config.toml
encoder_arch = "vit"
model = "masked spectrogram model"
dataset = "chords played on synthesised instruments"
train_examples = 52083
hop_length = 160
win_length = 400
encoder_norm = "layernorm"
encoder_head_dim = 48
encoder_width = 160
encoder_positions = "learned"
decoder_width = 192
eps = 1e-08
magnitude_pruning = 0.7
warmup_steps = 770
Rows from block 3 of the encoder of a small masked spectrogram model, named by matrix and row number. Rows with one number belong to one neuron. Each number is 500 + 50 x the weight over its row's rms, rounded and kept within 0 to 999. All counts start at 0. Numbers have three digits each.
After each neuron's rows are labels from the 100 clips, of 14976, where the neuron reaches its largest size: "responds to" is what is common among them. Only what is clearly more common there than usual is listed. The data: chords played on synthesised instruments.
# gate: MLP gate (encoder.blocks.3.mlp.gate.weight, 416x160), inputs 0-159
# fc1: MLP up (encoder.blocks.3.mlp.fc1.weight, 416x160), inputs 0-159
# fc2: MLP down (encoder.blocks.3.mlp.fc2.weight, 160x416, transposed), outputs 0-159

gate.4:500500500418500392416500500500500439423500500500615500441500500500401574500562379500595500500500500500500500500466500500543500446500586500500500566500615500500500500579500500500500564500592544500607500564500548500555500414500592580500500500500500594500500500344585500500382500500500450453500500500500500500500500500500595500500543500566500500500500500500661500553500500500500415410500500500500500500500500500500500500500361500500559599416500500434500500570500345573500500500617500
fc1.4:500579500500500500500500500380500415449500500361500500500500463500500500500589407605500500475500500395549454500597450589407581500500500500500389500500500500500500500500500458500453500500500500500500396500500471500500559414500500552500500640500500500574500500500472500585412521500500500553500500387555382500500500630464464415500500500500500500500500500500500500500582500500500547591500469612529500543500500500500500650500500500604500500500500500500500500500500620500500614500317500
fc2.4:360433490500500500456500595500500500500500500481500500500500414500461500500565500500500576500500350500665500500500500546500593388547500500500500500579500500500500500500500457500500500500519500500500500587440500500500533500500500500551538500500500500497500500621500342383500500500530333500500404500622546500500500500500565578500401500610407549500500500500500500595500595500500500415456500500500500500500500500625500500500500595500500500500395563500500527500500434500430500500631500
responds to: organ-like

gate.242:500500500500500500538500500500570500500540500441500500500500414383500500500500655500457500582500609374500500400500500500500500404500500500588500500500337500500500500500500500500500500500500500640500500500500500500500417500500383500578500500500500416500500455588573500500500500500567500392583500500500701500500500500500450577389500544545500500500500500500500500609599383383500500500500500500500372564500500500500500500500419500500500500500500500500500572600530425500500500500500500
fc1.242:500500500500500554500500500589500579500500500500500500500500500557500500500500500500500500402500450458500571500406500673500500500500500500500413551441383500599500445387500583500336500500427500500500500500500500344500500500444500500500500500573500500500500500500477597609500399416561568500500500393500500500500500500428500419500581500500500500615500500563500500604500500500500500588500500445500500500409500500439542368500642500500415500500500434571500585480500500461500500438500500
fc2.242:415500590613500500500500564500500453500500500608500500338409500597500500500476500500500584500500399500428500572500545500500500598500500500500500386479500500563500612500500500452500526402500436500500500446460500500648629500552500500500500426466500500500500566500500496500490500401388500434500500500500500500535500500500500500520425378500500500449500500500463500500500621439500500438574335500500500480500500663447468526500500500500500500607597500549500500500552500500548500500500500
responds to: the note A; square lead

gate.321:500500500500392500407500500500500500500500500344500500500436500500500500500500500500500500500443500500500500500500500500500554500422500603353500353500500500415500500396349500412547500500448500570500500500500396500395500500500500500404500500500605500500500500500500500611408500500605500621500500500500500500598500500575625500500500500500500654500500500500567583500561500500500500500500500500500500500500500500500500500500500550678500578500500500500500590500616500500500583500500500
fc1.321:401500466500500500500500462500380500500500500500465500500500372582359500500500500500500391500500500500500610567500430500500500500500500433500500670500500577500500500602500500500500500500500500500558500451500603500500500438500500500595462500500500500500500593500469500393591500589500558500500591500500500500420500500461500500351434674612500397500610500500500500500500500500500500500500500500500500613421500500500416500500500500433500500439421464500431500500500500500500500372560500
fc2.321:500500500500500500452500500500568500500500500501500500500500619500500550564500500459578500425500500429500500500500500500468500412500592500451500500500473349500500500369500367619500381500500500500500451500500500423500551500689500500500281500500500500672424500500500500500500426500500500564500500500500500536500639557500500466500500396461500500500500500500500500500500500500520500500500578500500500594500530500642531500500596500500422591500500500402500500500500500500500500500500500
responds to: organ-like; mains hum

gate.110:500568500417560357566500500500500410500441500559592500500500637500438590500500500500500500500542379641500450500500500392500500595500651500500463500570500500500500500538500500500409500500500500500500571607500500500416420500500530500500500500594500500500500500500500402500500500556500500500500500500600500500500560500500557500564500500500500500500500406448500500500500500630446500500404500500586500500500614500500500500500413500500500500601438500500435500703532500500500500434500500
fc1.110:578500500500444500413500500500361554500500500380500500500500421500500500500500500500500500500500500500500500500500500500500500500500500500500500568500500500681500371500500500500500582500500500601500379500500500500500389580500407500500407500500500500500500340500500500600500393500500500500500500386373573500500500500500500500500500500628500500592404500500500576500549578366599500500500408500500568500445403500500500538500500500379500500500500500500611500500500500500500500500417500
fc2.110:660500500500500477500500500500439500500500500500500500705500500500500529500500500500500500500500500500500500500500500500500500500500500500500440500500334500500500486500500387500500500500500500500500427500655500500500500500500500516677500500500500500500500500500386500623500500500500646500500500500500500500500500500500500420500727500500578500500500500500500578500500500500500500500500500500500500500500614500500500500500686498500500353500500500332500500500500500500500500574500500
responds to: the note D; vibraphone-like; marimba-like

gate.359:500500500500416421500500500500500500500500500447660394500500500500500545598444619500500500568500500500659532589500428500500438500500631500500500500500577605500460500611564423500500394500447581500594672500500500500500500500406500500500500500500500500500500500500500500500364500393500500500500604500500500500615500500500500500608500500437500500500500500500500500500500500500500500500500500500500443500406500384500500500500587585500637549500576500500500500500500500500558500500500565
fc1.359:500500500500625642556500500471587577536460500500436500456500500484464500407449500500500428500433571500500613421500551500500500500558379500500500500500500500500439500414500536418500428500547344500546500415500500424500500500500500543557500500423574534500500500385500427500500500500500500500500500606500500610429607500582500574500500547592500500409604500500572410500500500500500500500500500625461500500500500418500500500500500500500500569500500500500500557541500556500500500551500316
fc2.359:500500500465500500500500500572500500500500500500500503500500434500500500500500394500500500500500500500648500500500500500500500500417500485500500500500500504500500500448500500525500500564500500500500459578500500500406500435466500649586378500500500500570387567516492500500500500500500500567500500438676500415500500586500500500635531500500460500500500589604500500587472500582561468663500500564605500447500500551318500500500500500500500500489500322509405500500500500635500500500500493
responds to: the note D; clarinet-like

gate.227:391500500500358500500500500500500500500500500500500500500500644500500500500500500500500500428500404500500641500500500500642500500500500500500500500500500500500500500460500500641500500500394500500500500500633500397500436500379639500500500500500500500500500500500500672500466500500500588500500500500500500500500500563500500500500500394500500500612362500500500500500500500500500384500500411500500500500500500639500345500500500500500664500500597500500500500500583500500500500500500500
fc1.227:369461500500500500500500500500500500609500500500500500500500500500500500262500500500500500352500315500500598500500500500500617500500500500500500500500500500500500500500500500500500500500364500500500500500500500500500500500500500633500500500500623500500500500500500500500500500500500500361500500500500500352500614500500500500500500500500500500500500396500500500500500500500500500500500323555500500500500500629500393500500500500500500500434500500500500500500614500609500500500500662
fc2.227:500500500500500500321500500500500500500500500500500500500500500500500500500500500573500500500500422500500500500500500500500542500500418500500500500500737500500500500587500718468500500500500269500500500500500384500500500500500500500371611500500500500564500500500500500500500500500579500500599500500343500500500500420500500500500500500500500500500500500500500500500500500587500462500500500389500500500500500500367500500500500500500500500500500651500500500500500500500500665500500500
responds to: the note D; vibraphone-like

gate.374:500432350500411500500500591500500500500500500403500500418500500500500429500500500500500411399500609500500500448500354442404403500571500500500500500500500500500598429590571500406500500566500500500500583637368500663500500500500500500500500500386500382500500500500500426500500500500500500500500500500384500500500500500500500500500500500500500500500500500555500500651500500500500500465500500500615500500500500388500565500500445500500500447500500551500500500631500418596500500500500500
fc1.374:437500348580500500500500500500500500500500500500500500500500445500622639468500500500500500500500393500500410500500500364500500500446449500500500500500612500500500500500562500500500500636435500500500500500500500500518500500473434500500551500500500500424500500500500609500500535658500500500500565500500593500461446430419500500500500500442500500539500500500500500500500393500500500586411500500434354500571500605553430567391394500571500500500500500427417500500500500500593500500430660
fc2.374:500500500348500500500500500500364500477500500423500500500632648500500500500559531500500387500500579500500539500500500500500500500500500500397500500500500528569500382500383576523561500500500500550500500500535500500446500500364500500500500611382413500500635500500500500500500437500500500575500443500355500500500500500500500500468707500500500500556524500500500500477500500500500500618500606500500500500500500389438500500605500500517500500500466500500500500500500500500408500612500500
responds to: the note D; arpeggio; playing: arpeggio down; root: D

gate.371:587393415406500395500591500500539500500500500500500455500500538500437500555570500500500471500439538595500500417500500500500500500587500500500552500569500500500572430500535473500500500500500565500500578500500500500500412500500500500500581500500500442476500500500500500500500500500500500500500500500500594373419434500500500500500500552500500594572405350500693556576500405500500500500366607500557416500414500500500500500453376500578500453500391500500500536558599500589500563500500500
fc1.371:451500648500614500500500500500500500523500500500597551500500500500500453500500500500500500527500400500421524500500500500500500500500500500500500500500425418500532500500500500500381500334500500500570420500385500500500500500500500540500439500500500606500500365407511461500563500500500500437500500454500428500551500563500500500500500500500500500581500500549500500500500663500500500500650500500500613500500438636500500500500500678500500500500500500500589500483623500410362500500500409
fc2.371:580597500500500420500588500540500500500500500500464500500500442500500500500554500500500500466546368598517425422412411597500500553500631500500500500500469500381500500431555490448500407500582500500500500500477595500500589500500500546453500486604500500518500377437500500500500628500500500500500500500708580500500500500500691448500500500500500500500456500500500525500500500500500500500500432500500500500500400546500500500500500500500411500500500500500500617516500500597388500500391500
responds to: the note D; arpeggio; playing: arpeggio down

gate.258:500539500500500500606500406421500500445500500500500426500500443500500500500464500500564500655500500500606500357500500396500609500437500500500500500583500500500593500500500500500500500421500418500500566500500500500500500500575500435500571500500500500421500500500500500500500566500500500399500550500426500500442500500500332500411500500500561500500368500500500602500500500550500555435500500500500500602533400422548500500500500423500500500500500653500500422500611500623442407500398500
fc1.258:500599500500500500544500500621500500500500500500500571500370500500500500425500500500435500576500500500369427608500566500500500500500500433500500500402422500500435500469500500500398500500500500500500500500500577500500500593500500531500500552500592500500597500587533500500500500500455577412529500438389543563614500500500500500615458500500412500631616437500500500500500500500500500351500500500500500412500500578500614500500500500500631500500500445561598500500500500500500500405412404
fc2.258:500500372500500500595500500500500500473572500500500348500500500500500500500500500540500500500552555500464500369451403500500359500500500500554606500500500375500500500500500581573445500549500473500536508500500500500464500428500592500500445500391340500557500500500500500500557707500375546500500500500500500500500576500498453500500500565500500500441500500500500500500500500500479400500663363500509500500500500500500500387500555382500500500500461500500500500500500500500500592429500500
responds to: organ-like

gate.270:500575450500555500500500643500500500580417500572500500429500556500530500500500500599500378500367606500500594500500500500500500571500500500500550500430500602449500500500500500500500500500500381500600500449611500500400500500500500500460549500500450500500607500500539500500500500500500500500500500500422347424500586500500500500500500604500500500500337500500500500500500500500500571428500500500500390581500500380500500610500500500385500500500500500416500500500500408500633448500500500
fc1.270:500500422500500500500500500500500500500500500500500500634500500500409500500500500500500648446575448500500500500578405500500558500464452500500616500500500500500500441427417500538500500500500412500500500500500500500500500439500500500500364500500500500500406500500500500500590583403500500500500562500500500591668500542500500500500425372417624500439500628418500500500500541384500500500500500500455613500500648500631500416500500500500500500500447500500500500500500554500500614600500500
fc2.270:500568383500328500500500459500392500500422500500500500500500500500585657500500429500500500339407500500500385500457500500500500500500500500500500500592500387500500500500500429500500500553500439500514500500426500500500468500631500544500500500397500500500500500500500500500500500500500500673586500500628500500500500500500414500500500500347500541500500500425500500663500631500500500500500500544500569542500536603500567423500500500500500557500500500500500500500500500500500500500411500
responds to: organ-like; the note G; the note A#; the note F

gate.98:398500391500500500500500500419584500416500500603500420500500622653500634500500500500500532500500554500500500500395560500431597500500500500500560448500500418383500500500500500500459500614500560500500500500628500500500359500500606561500500425500417588550500500500500446596500524610500500500599583500500500551362571500500500500500548500500605500500500500500420500500500500420500420500500500500500500500500500449500500500421500500562500500500500500500500500535500500400500587500500500
fc1.98:500500500500500500374500500500545500373618500596543427500500617500541500471500434500500500472500458500500420500500500565561500500500500500369520500500500500374393500500576500500433500500421500618500500572500500500611500500500500500500605500500413500500539500500500500579500500565500500610362500500601500500500500500575500500500533500500500441500500412416444500500380500500500500500500369431570500500500500500500500500500500500500500389500500500500500387500500500382500500447500648
fc2.98:500500500500525500500500484500500437500444415500500479543558500500500500500500550500500413637465651457500500558500500483500500500500404500500500600418500500500500391500500663500664675500500500665500506500556500500439500500500500438500500592500500500381572514500500500447500500608549500500496500500500500500552356500500500584588500500579500407500500500384500500500500524500500500500500603500500500460500500500500439500412500500500500500438587500574500500465500500500500500500559566
responds to: the note D; pink noise; rumble

gate.414:500500400500500500500500500449500500500425500500600500500500500524500500455500500541572533500500454544500408500500542369500565500500415500500500500500500500430500500500632500500500334500500500500500605500404500500500500542620500500401500389500500500500500500500500500500322500500417435500500500570500500500500570554500552543500555500409500615500425556500500500500592500500500500500500500500500500592500500500500500500500500500500500654500408608500374500500500500619610418500581500
fc1.414:576551439500500500500500500407500552500550500575500500525500500385500405500500500500427585545500614500500377500602500464500500500500400397500500402500500457402570500500500500500500569426644430500590500500555445500408500500613363500619408500500500552500500500476500582500500500500536500500500500500500534500375500538500500500420476500500567500500407576500500500500500534462500384500500500500500500400532500500500500581500500420500620528500500500500470591439500500592500500500500500
fc2.414:603500500453500552394500640453591500654500584537500500510500398500500500500457500500523596500500500500500529500552496500500500614500408500500500404622500563508500598500500351506431558500500496500487500500579500500500500641367500440500680500651500500450500500500500500500477544500500483392585464500500500441500500500500543536500500500585500471500500500500500500500500500500500549423500500398403441500505500578500500527500500436500500500450500447500500500500500449500500500500549500
responds to: the note D; square lead; instrument: organ-like